config = dict(
    targets=['its colour'],
    arch='convnext',
    isotropic=False,
    mlp_ratio=4,
    moe_every=2,
    kernel_size=7,
    loss='binary_cross_entropy',
    optimizer='normuon',
    learning_rate=0.0059,
    max_grad_norm=3.0,
    final_lr_fraction=0.05,
    weight_decay=0.0,
)
Rows from block 2 of a small image classifier, named by matrix and row number. Rows with one number belong to one neuron. Each number is 128 + 32 x the weight over its row's rms, rounded and kept within 0 to 255. All counts start at 0. Numbers have three digits each.
After each neuron's rows are labels from the 100 images, of 14848, where the neuron reaches its highest value: "place" is the part of the image that holds the peak. Only what is clearly more common there than usual is listed. The data: rendered solids tumbling over patterned floors. In brackets: how many of the 100.
# fc1: MLP up (model.blocks.2.mlp.fc1.weight, 320x80), inputs 0-79
# fc2: MLP down (model.blocks.2.mlp.fc2.weight, 80x320, transposed), outputs 0-79

fc1.163:133139167075127180110138127144135114133165112167087084127142126072126112069108129102119130141155153109191085130145121123147090203165078111151123094074144100125133078066120122191113170077107172163141100166096107164138112074120120078124070117
fc2.163:103068178126099134110096111136126157181134127121128195160114162159123132143122113129171105067151116166155146184109122175079113137156117120149126169163125106162169167171094081060121129139144145112167130149205140129136202177181095143122108177
place: top centre (31); top right (26)

fc1.45:074168111108127086115097097125053157143094093119104088132176138150177095144159152102156110119106155082153197140059138114179088143125148153086163150095129125132139136190070106075161105088134151132144161130153084162160075158136112131083158134
fc2.45:125154133172096159106180131112124084096164113118144146088115082072110086123135142180153179125131135137111177127128105135141135188129125156159091143124181118179068149077105148107139224159135100108103074145130154150084096114121158127108052079
place: middle right (31)

fc1.259:158079151116110131201177133121099088122111122136104163159105099109094094166117092100197125190139124104083131120145141133170090106065205122153148093048150096103134158159140116120109173076180143146131187116133149108142095119134090150164107131
fc2.259:119109169143101139134078118108145112147129084168094106159132224143077145133155156152130141141084144142143172166135122089115155142191105097154122181102116125127190103216129118116135079156144169106074135155163141145183166118175157098154144081
place: top centre (36)

fc1.188:119156131174113123118131161183103133174171145123152138155100146152136162134099143142135114126169060109092147211109150119132119107082174125122114141024133166148150143110100131141172175119132155128152081097101162160131105147200064160076130177
fc2.188:167113079059117109124124175134069118160146144067146136100098127141151148195090149188163163136127082118106106139108170160135157136189146168076084074206106137106142125105138118147124079164132130145097070166117157097172139120082122149131138118
place: centre (42); middle left (28)

fc1.111:110126134129139151151085138188096164158191163120112171184153101105148154102164146099194149164141184128152173161113095155130162089171112141141138173119109080130215123137132106133129123143053167134121144140076098172162119112146075102085108158
fc2.111:139175136095144115144147056094104168138168176137112132138063093132125126156137100150102157110127159120089101118198105090103151170101083156157109136132131136099093129099158167076089086132036117150152108163153137088126112159170210142149093104
place: bottom right (33)

fc1.116:090075101147118106087085142167122121047154157136076058187108148175099103125150141094135122112140130141109141129092151089134110115126085137106123071167102158073118119140120159165129191112129144077143132156165162202115132106154041133108120119
fc2.116:176186085197116170116220200139128099111124129124162179147123183151156117115148153183082113115137158111132158132133091183121121094132084110106106131095085185109125135111118127122076134178170160111145061105100140164130128157090139131119105141
place: top centre (28)

fc1.261:146150133104132143127115126144158107112173119115118072152136126125148118116114149128188138143126155103097121097123135071227129102096159123142090113080125108128122135139137140117017196131148143117191190111136210143122100155163171151182150094
fc2.261:168145133100121142142106177051166102128079081177142094109102069145124156115139201170109128078132170114094085155104143118116137188135064098156116102125098087090127169155146164137145094139125207120166161130129151158148161124122163081151103152
place: bottom centre (34); bottom right (28)

fc1.71:201106144108128126138107144127157128136094089139138126117171132099102154056117097137144101153154063122142127087132074174107121095076127106127124144173183100115092162064111137098142161092146187139143240092110160119104170103119132134079141109
fc2.71:079086129119221124131090051140106129124146140146124162129128174132145160148119154165180138155155161137095166113079160155146118069112092161178137082160142093154135171174104138089122071164112138156138061075155117097122147105139132093158157162
place: top left (41)

fc1.237:150127070110162129131125098096084150166073151162082164131146156116156177127132105100100108145119136126168176126066197131191152139123149156110096183124097116121113073108147173143099089143101224103123123151133137116160109087189122148122126190
fc2.237:108108174106078178173063102108111156096139186136093169127078102124079152122070112139153115115077073177124143112143096155075131134110156087148138186153137106184109061130169099128092159111126107116139085116146151114153112144111133140094054149
place: middle right (43); centre (35)

fc1.226:079069129133130172099134083116135124086112080141120171077194096130173112128116098098149189086103135124123180125111090128122160127111119122163116087140121136154131202115149134121127102095198134124083142147049138172188148145137145150097113204
fc2.226:136154122098138127147156118101078129130158117115127138108131105098139140082142109028091112204116195099193140082202137121128081067103111089135146076129125117134130169163126084119120168134117111158157142148085124158143179140121081133201147141
place: top left (30)

fc1.104:170119180126175178132116146109121129109133171171090137157121208170139103130161148123074092149143113134161196134102101156177192199116132102162174129109145092110118199106097142180141170130090121087143115160136146100111096130123082172125161109
fc2.104:156151161141142140129169108126190112084077158130141191168105138116126106097124085101189102208091090114132142170156119144104126144131097090054125155093060125143116102095123086103120089096147137127126159156124208146140144207122132117124167147
place: centre (37)

fc1.190:129148131111076110156141137068113102098075131195079146130201100164170151164138127115110108126193157187160154179132091093175143168149109116160112140160188096133111110116126068149146139120135131136194139155139116162123120147174086176174153096
fc2.190:191150070096139165131166137184162169088132104164144164098132163084101127155137101146099114159109166196110075166140173109103171159148131123159140146033103064124184111158135112150193128118175135133128110128089145135089116108104136120122098117
place: middle right (28)

fc1.143:105173124138117117150138111145109123071140064130135130133143082130054180162168154145164180130113159125143093173167134190111137104149083102128088147201152147095137120138087151086146212113090161086113210153131130162114133135159132100104105136
fc2.143:141106143164135099174084120122132092117127119132109146111152149140141153141096095156058120178150109109067127144141104155097128144083134124086132132107051126090087101114097154114131186055060107141105088138152067141154115181061175079116109086
place: middle left (30)

fc1.98:148135104116114125098113109141168125138142173124153128124142150150137159061105083104143176126097148089195169114084145115114103114073090134103117116114140085125173091061116064171143153139153200096159175111154131071165073084098081152100117166
fc2.98:153159108169165147146109149152161192174124119160151197150077140101101124133105133157117100111148156090146149146156174140152176149168099120149119138104183211109167162148160120160128094161145120140122122193149111116117075192172066105098092158
place: bottom right (29)

fc1.38:157182119137102128159187111150138136170128055127185114145090128116187140139108062146144145122173112151144169129139089130125122164191115133170172093102170076159127104146134127090173102118083155144113180032089121136139105171150111098132157113
fc2.38:053168126142161129152081138128116131113081151160139115111138147161186166166168090104125051080214191122159141118163095093114132122136162089128131154126149117112174146152145164083126122166125173131131087134123158097124172136172101124078188101
place: top left (27)

fc1.48:106142130149081146152155118140154159132160103126144160128162135174169052120109110097148099130135193117103219148171095145153199174149107124161121113074151099156081038138123126154144080123116137099113083145121109165123169165135092137107173108
fc2.48:139087057108160199124051134178187129165097158094141094070122146168167106086101154083107121125125155119113124191098128172117154152169144098118104121186159126133107141109146171132109170153143121139125151155121102137117096135201160139083180121
place: top centre (34)

fc1.37:147109103091145153100141162098133136159117180040138106101146101115104075156151123093112155106142070127104116095104168147077128146145106116086144135058094160138121087105117143051107143150155068126098076096142136094172135106219156113118108113
fc2.37:178107106123145118149134164072179138150143103130118174147115135094072141051088146161096169139118176079184158125168088126130141112098137140117114088095119078118128122126206129119101145162096113098130163186088097123110206136118121185070125125
place: middle left (36); centre (35)

fc1.303:038161119154127161157165113120128113100145079089107084034123092104135114161131126173160144127167154148078086157184127123167094088075109103132119101145067168096186104138182148092132104117112129118127124172134121110103083100150156121109084135
fc2.303:148104130167103071143117134166141137145104169130108119104159176130179190138125113159187125124130130129112144135194124085158094123191118063104138108093116160104173067134122124173109149073160132092110160156101143107177162198195099139100169147
place: top right (29)

fc1.242:100086085104063107116097089067096147136135126080183095081167099088100180113134094129124074086180122162115102042152128106134166180106113121085131088121126150148151137106104096156155114138110142143150110118176136064107117072180139123137119115
fc2.242:150076179142107152208119188074180097139091174170162134153137171134130134095184111142168167121163130100051128110096120086127189133119075125151107160111103064124138110139134113138159078130100109133162096110105150135083138145145160136169096157
place: middle left (67)

fc1.255:165084125095116136074117089125162122103171136152144140120085083073154113094160158150110121188134114118213103121137126173089110125126067161088154112193133103152110173102097119086102146082073162169141087180114073137115114142128137154139150074
fc2.255:150171185131094134075064137123152148140116119099165117132122144098142104134100131129145134108094085102170099112113125127119091121101074135142088115129028095154146176112116128165093156132156189139074187159123090166092202150203139124130107141
place: bottom centre (34); bottom left (27)

fc1.73:125129086106083147111118119133098189133153175139076152096139125123168138169140145135111162105104168094121095136152150131149158136152129142123164110077154143171201142143100110122105156133181111135160166042174164152168155094154228155131178093
fc2.73:135071170102096113108116108162142087117091158133114116138156119136118132075111137153113171091165154156114105102078114132161192138143100117189078147115155118113158101105142163070142164115071122090115115147094103137078101045130158117023119149
place: top right (31)

fc1.278:134145118129116135115169100080179113128089088152163086109125113109170116148094103128070146117108209092139121142167105082134099103117102136124137114142039133199128063177186177162173105109095099107139106162117079094152098100170139113119110115
fc2.278:102155119162144127153078121167126113145116092147158125120148168152116132107148183088143137170122088167131102072123147176115151122186105115087103175110115212175141110105151144179117097058143180116111108176061115167138125152196121083125127083
place: top centre (40)

fc1.106:116102142154130124175094090075110128129078098108101124097093063101167110073138096154160189139073175084116133109141127105093085031098137099157146149081173191108130110111127157105107143089152109144141175112153135130135132134097078178121163117
fc2.106:146129171091128128113122136165113100136114144171077123113050124127062157080114138140156131142112179167168117128095086112085140094168114136115140133104180128063158102122157189092142122096179168133077180120142150166176178116133161116122052155
place: top right (64)

fc1.302:148101174095114140173130141114148087125128170111066141131131139143101160165159201155134124122103123129130133129204124173081108154160127173100142059128181092101088126120108116185196130151156092118150084163148124126155093079170143142095160055
fc2.302:081133185117123119099136091202140124044138108167163106117099085140147105095167097143082060156138164166130143095204131174102155130121121086108094114091131136138128166113127088131133128124128174084123134168123166135118131036087108152170142119
place: top centre (30)

fc1.97:128140135110103061100124137125058165112162110082100100109154068107155091135108132156174153171162096149087120109176137183162160179155144138121091054124104071161150128161109104099190152099094158141074144134140127133058143100120147127129174111
fc2.97:118097152126084111129123085102123122093140067156132059104146128165170132116115092140122148115136056132136179113123148068171102121086089155078089051096157104110151106160156186141083072109093100096139131146126127092143094135049124091112157112
place: top right (26)

fc1.283:193153123164145140077168131145149115133156117135092102085091114143149152136139116161141152153129197176180168076077158124124204143101168078144077139143082108118143144150092061151120137151177122175065127167137158150145097150142079096117100129
fc2.283:092122143119117119078120097119091128137149106171090102068153100120144078153139213135146154135121090126157144151139129120147093136139127133158083128085136145159221156155107044167217137083123081122090076122121121183135148122129118104094156140
place: top right (81)

fc1.4:139113067091128083184086066105122074111143135115110081096158138095110115131149091136168161140219131132134120110147020169097146128132115134095153128148124136128143127052128148140131135098111200129120154124186164110092106112126151100136120175
fc2.4:122112152139147108172066181083126135135154097116107103094073148169136118098119144201072171133111149153121169135156076147118095070148053093127043092120092101128135164150173125143175147152083095162151103105124125119123107121073154123117099160
place: top left (33)

fc1.181:135093094080129077193119135123117176108133164168154152087101126094178124087149102150067133114141111127089090128124216181157095151107091209176139166128139118121106132151133096156117123144158134119112100066159118097135102104162081154128171179
fc2.181:075135152108159123111059155112099126129164158150095123108094092107121129085130069092123099082065144144163128180091154126154130155111093057126153174105158059175170102084176160114139129124169167135116144129151096102087160127124105107206124115
place: bottom left (28)

fc1.44:134182101092109115124110160112150116143134098145142024124076135117131065110101091103091161083153089113150135080088069167123090058142169106123171112139147148161138182163102140186134117080152163105100148162158130111097112159134105170141103111
fc2.44:182128133121219122141083176145147157145104138154143149146097082174154136106137086170118086133102110177112121121185098099086197132117105126091148160161149119091190162090157180159143131137086140166124152074134122156054138121096148111158160138
place: bottom centre (29)

fc1.55:098119084191161157130132121141135086196113092120131149120095129108137104131126177129197175119128152106121152165191113108105151129141134104193152086162100115170162078175104183133143110067143129114174117139155097179161090104172060143098123095
fc2.55:100165111099157052086180164097075100135157083125117117141072138117084145117169145099095129148100112167125105109104143154130120150164100100128161110117100143142127121107192133145115169064102146173136212072140064104150097190140120091163123106
place: top centre (29); middle left (28)

fc1.158:148158149117085117136110123183114137176174144057124154115118088151164120175116142137108146107100189136106179102150116124135110137186111116134141040112103145156141040121143054140152100154131082095071125131113140138107084193144116119078126164
fc2.158:149099115118145121103138151170087123147110120175127048050161169139169115168090105072151101060112169156116119119085100186112136092133118108128093142154140143102100111090204134108127198156129179103110138092111131050128136132125093155116120130
place: top centre (33)

fc1.305:101112101120112123151094126195150096115134117159188035123146118108168141178130099065073157188115147117117137104113184146128092145123149125167156149111099118150183135102077149161111168147130143195131222111080139123127148137126123120128103171
fc2.305:102128171142124162178136094105156198165128137140166154175111073160073133132197145101084103106099177177118060094140072176097115203074129153116167107088122124115116147092141133121139123131138097086140142118151182141162090106104126114093146121
place: bottom left (37)

fc1.224:126157118156109103145133178163149115147104143166139165139039145183156112094136092061115114183178110137139088123086131117138135184150090169081063059138105150158177116149113162146148085122190137154105143083084145148096149131121162164125115124
fc2.224:154164122143080086139116126111154135108145111173128112128138174142110091085165092108111096158128153120206127086138119078080093097129214175109147135153142127058171082159142114101157089109134081127126150143073120146162119084121118182078193118
place: centre (38)

fc1.114:108145136089169182089100049154169176173137131125145107126195132086170130104166069087103107136091115118192166120118135154161095151149118089114128137161154130130125128157126155084096070103116103104191095214129144154126134137140101108097085114
fc2.114:125152133121124138119136174053132093169126164114067102112172132172063169121132140114058170117103120171155131067118163122055099135175159138162105097059084095099154151171086129122166133158129131125149100181095160095171134134111138143138149108
place: centre (35)

fc1.187:115149149096132145118206112161065154154099156133100128133068135140093129084128164116113130118146177067066153083148145129136175102141134083071117114125141183146104093092101106132127136112110131150162076192078155192082124139132102135065167151
fc2.187:137137147093171077082073135080095121105105111109101045102134160059120169163102138118109171128112078114113138136081140115157207126150132131121116123158157044129151113078145134138113149125102114112110133119132149101218115091058129125137157112
place: bottom right (27)

fc1.31:116125113112105199128154154178149135072150062101128072104082116094105133092138108119143124125177118086147137138141089104080182120182103096176140175110101103051166194123154138176171113150166143142161116092071147118106134178129113140107143149
fc2.31:064140102079177114136156082103148102129108082124140134102131150143127115141150109125106149070176133130170111109129072193131151109148137118167134161117136152127061116141105212103100135129135073147182206127144121126153084176073170120116133195
place: top centre (49)

fc1.119:144125113126070146126115132124142118130126130078141084166110141098100207154143099090147119104077126123164192124085128132128107118170078075110093120150125152030124179096117098201099121146167114148144130079138148153138157204155087099089142134
fc2.119:095141134178144139167134162119126100113088084203149093106149136153161158144101125133120159111154120077137104083107077114162128152137094099160150073127158181177158151108096143087095154062176097157125189126152110171197129134159090071099149122
place: top centre (28)

fc1.112:184116186115155103101102176118093072152137152103131100119091191092112120122124091089103111087170064085146117104116149107140104155163120104089149073133179144104166046129179107140107117091112136144142210148171099179118140134118144129113093143
fc2.112:075095162132137098123121118128163192129103143099114139144134132109110105082156121124156196161074193127141110090048086142131100109157088172129086190092151063156127118191160108109085100151140078085121112114086137128131191129146107113150146151
place: top right (33)

fc1.41:164106115080150063119132125114101082145138150156103135082134106084143088079152131045170128123167129168107123110178088106214109119143147145114093172130145106141163207112174111083143149145058146127081127113139135131169153130079126135140093097
fc2.41:125158171090100116161108152113120118126083077119135112098139103138111131180146093182150114150115121113119160107135141163103133119107168165165149077156101064165167139136153084137067141140016141144081163109103210121075119182116104134140101118
place: bottom left (47)

fc1.51:164070081123131129141158157104112110114114132154082156137076091107117118158195130160134175115086164131113106106130156126161061114173164167105107131127154181012145086130137105149136155199116132114129148130119125091149145153178095147112186101
fc2.51:084139115189093168097082139099143089111137112174150130102146173170106149081108051145140134144106143108085125103112167113067126147114155074102119160108174146096120084153128134158194095085110173075130098150094131110070179149109073155134127107
place: top centre (34)

fc1.227:127144100128139161094204091150134177169076161094102141105116087137170102092094102131149085174179108197101182093137146116097136201123075175130097097160098082097137163136139123148140148134093112110175138161126163142089098072165121142139157128
fc2.227:138152147069111119159093128115120171115061104100142107057132102082108175078159115149136165133143085115136215122076133155158113168150151151185088143117107093124177147104132090160141076059086114123128163133092136092124139146158116152189148135
place: bottom left (31)

fc1.257:152194100140021095085162156154136131073113106104121131178057094172155132124160134127130125143068166118092188144136154109148187157158105118162117108130119157099128096061120130160102128088108105118107082166160103117169172119114121151119145123
fc2.257:088152082081101124124135135145124140166072148136151101103133099160110140138066119151117168093108187178095149160140153088126089111092128212081154082095117116186109046152148119180116143130103126141086106149079103154072130120116171128137177120
place: centre (42)

fc1.9:133182116111125205138142127086090122096162108150112101122196135200141091108093068091071148142056173114106091153086144125143159145109174155142093147138186127110153107103131144127099117122128098047171080115174104100096097135149131126109135134
fc2.9:148158191100100146065102092128132129119116180030188180172112135125111117113136156074103150093127152126147146101170108134147127145183108135122176095094107126149078110149075143127145121143192142121105055108097128116115044120125096128124151124
place: centre (44)

fc1.125:173144163088081149146159147081116146155144118141128071134151143172199163170137139109111152130152123141121157125115148104072140111207060086152065105152139147103105153063132128097146110171127145142133188075104132098141124202130104147117184117
fc2.125:131117127135142122133111177130124121100109114165109085088138111196137143177194070137139132106185142155163164128138178093178167153121147074118083079148135140138101172133108081162093136117130183114102065129131152162175100161171154152071164187
place: centre (44)

fc1.81:144098066135125151159115076115105103096128125065051135145171077132153177129181153152101118161165117173215169160127136145150196087109104145117132144096124146158174125147116146098104136160107154124147111188189093136100126102130081168132111125
fc2.81:134131122074126173116116134165118107106153201179141135128145114166133154118108156113135100149128154151121145119133114101081118094061147066144061129107155109077198145096137096070114114114102098153116119122085120053153179063168168140108101073
place: bottom left (81)

fc1.24:196074108154141173141136122133134118130138121100088063098089156090092141146113098076187095189171150131130100113157065193165206164156090108153111105130098143140118115148140116080157137122122158145070101145111132084157098137105183101107115134
fc2.24:119153187178162111156136180109147149124099144115126144136149138117141099118133118169127182135119066182098146147149085168147093072149059198101108122070131134147118126132108092153101117113092094091069189123112127101172147191124079107187111110
place: top left (27)